config = dict(
    model='encoder-decoder audio transcriber',
    encoder_rnn_layers=4,
    decoder_fused_qkv=False,
    decoder_positions='learned',
    residual_init='zero_last',
    epochs=2.1,
    final_lr_fraction=0,
)
Rows from block 2 of the text decoder, named by matrix and row number. Rows with one number belong to one attention dimension. Each number is 500 + 50 x the weight over its row's rms, rounded and kept within 0 to 999. All counts start at 0. Numbers have three digits each. After the name is the row's rms in percent of the matrix's.
# q: attention query (decoder.blocks.2.attn.q.weight, 128x128), inputs 0-127
# k: attention key (decoder.blocks.2.attn.k.weight, 128x128), inputs 0-127
q.79 101:385593500412459553538534559465509513480463459498529484477482619519497532514413391427481579562464488532560501568479473527532471528423507502480568435481463497514443476532577467413426431476567495528463441485426508526499424515453541555555496578474394511461485483473428461556544554498493558507569530446500492593501536536507459584420522472420493579558606511470465475538512535569533421485577
q.80 106:534473567473472347613462383453452451442456423585482461561473526505424501490429558541496573513537535435469539572559525471513500448500498445528508515480504573506485536492395583453517533434567517443449515465539468561572422470483471518513533505553499497433473451569488499465473578503455527520483514468556401449571540491516565526466457542568487428474447447613472533413441510470463421498444
q.81 107:507416593499476541441517473449533512524458492494470548515505453541453508503460489553517478387457588546378590442521462494522449529597445563500595475603498524574548502523435458534536431566553457437483491587558452464527433457524559518480541433536503472424567498451550401439418510481475419522582412546461557456585516531420512551435415510572525474513477497521513452457498547503484476451517
q.82 103:412484511394567499422513495471451436604432529422546448495533560461616417515598518465461436564529489475583430488475433465480484437431467555505553608528466506455465455564518520498514497607448555583509453420539501512494544465516509443469571535493509553583519590470470481480521448545536550526472488550509473491446586503483404444528561472532557501428486563481437498531478579429481537510557
q.83 104:511525491504529407595474481434507538489522545580465369456496527536504511453525455474440469545560527555523506554496522513400462571534552490528437533458472550493481469529499561547484506479457521507467443494484455606547564465452483450579384430578528434401468456460469436449439473496427514475524569527519540475518559420532538587533502544599575483555471512542437505443586552443374452561465
q.84 109:556548527502509476546575445528586451546552535474539468463471530582399447492523363553467456604523499389548528540530509560487437435412454469494560421463423442503505458523508463459436475543506437536446466459447549475463561497485516503524452490552517395494459470506513525511561450451545586554403445487446538527597487496518512441588496506515577548458572564491559537599481535504461436565468
q.85 098:508512492619497461621414530457484455436460581470529553527542482535425468437443582534419505372623527513422516538514518554437513484539555479551491493508494596492484419483567620492533488538503532413446538458518464534543509442472503496465421486514527525510448426506509540461424488504518457551511502440552341493493499527503529529485438497501522560452523488581432494399582532491507480487554
q.86 112:525532456537565548430489529414507585565606486577488519469525558567487483534567532554579583413507380597550584530506475481493553504516441573455456482519464555466502540504559498477539579596494489537531518427452506491536504455508500512477524452445496543515498510415488464547525433460456439456537461439487561549404512535488365560465520538475513450507546567447422558527419465482528542377477
q.87 102:430562460474476539501608415525455425439452496452493462425473521456531490517564469489526527481529471549607502517462488576581446561471398561472457480493486473421465441534574492499481504459558509452648570465440492510443445486509572439433577569509429423599500497494492538499430539471547529556421428501492478500404445454499542501454493462473476510521503454460531501544483404584491617478553
q.88 103:524393583524492578452488492542393519586521446442479447498456494528508502536460449535544411524526481457539481467487463502563504449524535445515562452524500486493584493505438442498572568559460506556532516519458476403488593450548440407421470602466508422517484510549546471528493471537494533518540536497492504512422511620418552492444440462412459528462510478422598487624526588480515596485567
q.89 110:552483463552536463578465505555521474423545523466527474452509464433487473488454531523481466511462608464469519542516504485532445478533541559502595567557463524496521512553590463516560499475459522555445440462550488524467492409452435554513517491458470451499488446559463482480444391550584431602416439528517556416538490415579576531544472471587468533474359545554482408490492570466445473578393
k.79 095:434459463461457508489487471487553521476476499446494399547568534554407543366529466562435553449577462402492560534486531461566577479546434495519479484482555513491470547547510505371458495540506472422540490507523474449541410466529475526477490529451445491396465480568380459507513583620540568555573494380538515488540476565547417493463515483513540493482503537520592435488528517505547508565440
k.80 102:574534534446518507519497504530510642435450513536517482498403502476482581426494502527519536458418489523498455442513600446465435564503587438484475506537443592569523477483420551464486421431473500508548496461482460535532470436447429477475428466513525528433519405505462508468477598521455515394507465579593570509543464551546571492554556536570550530511430454423506428352500492510496467528489
k.81 103:465490539463438576527562456479383635468454460457489536475426503505578497435472510480460501504542537508483455487566596470587449499514566553498512503422523513508555567492432442543458524457531502560575424503431543457492447473513524477468442572500587527370479483626600471456525558459524464488447500448512565541473498494571565498609531467526481552482496482442622542433531443483470486453511
k.82 100:408621555465423484546458463517578470536623477481463518532480588426514465515513512515568451534494500446453516453514439505475503494497488534419482544464537409534515522492525542454465404576478495491504386512474573487509599439422477534456497515465579471404528461566518483524461402451534448496510524601452520520384545524478523458529528417422523473444491482548571506552509458595559555577537
k.83 104:578498470501569461481560455434511429437546466539452515516482423514473478493496497444489580481511513441531541478573552529431484543479524504442457512497540519444476480573483436584410404445571483496502475472505544577576560490433504529442450430551559462462559477464462493557471494485542496562538454446548507468556517442568472551464530563565522402609515557447471564331466579501490407529399
k.84 104:524571442558492500560468454584522477497414526470471466496566546466539492474513433557431429461595554462572535530486532605413438621473399465547540462549480531446429500462591514575413519522429483517484540497499528445467539487475502501545496471465535452503452471506505480420590477484549444582413492541495591564509515423549439484412561498402551473449491554494561565462472536544479593520511
k.85 097:577492524425469589521427475510530485404509536566539517562497535548494491482442491598469551394501441573500453522554483493524508507444547541515527499468571513444519466512566461439427443471564507431472399416552577552575413499436446539532477394512514524553500567490535402557487552509437606504492538485473489405482505470440512458572569447586594495453534556463489469463438514458536431554503
k.86 105:472517459486449409495531498511427469594448515512532469458563501443556530472586405463549465476522466570518539511548488537422549391490467544512511559404499465480546478588593413415471562465465514521503625528417536520405476481538519486424492491568477535487561562487520486560445545519460464489570535518470496514558509471509455528562425538369501568558569563462441524471522437569575565481539
k.87 097:455494377503503506487548600478527526586534540495573535490444511468369414520491519530525436517478469517535490586527472534437486437431565532489501373546540487504409463461457460385493419580431526521475558426525510483522484512507481593520485494479465544474434513451435416505593461440535562520471529483514538530488610514472547507542557477414454513452553486479384599505424537511495502443479
k.88 105:471423487520421489417552610448505424566585437426507495449487481531503512508469617556529548496484516498490446479522490552502460446462499543520520561449504396477441527434452546577569484501394462449474500475439517453430491536532513521532496602579466457504522446571494543529469466512482440522524525453437575566464468545509537483424387514516461448477528556405557485658474525513525594541537
k.89 116:551426525525535470463442517510506453390580524464506447461499480465508477404448471496459441565503543451438439538411508587434440477535541467537587471497514537516435416469469467498519398431537528508515403529500520534460470472532450495545476524527575486439486514451445548450544401416626576548502455586552517483391513523536496569537634470594458514545512437470531496450478549531502454544487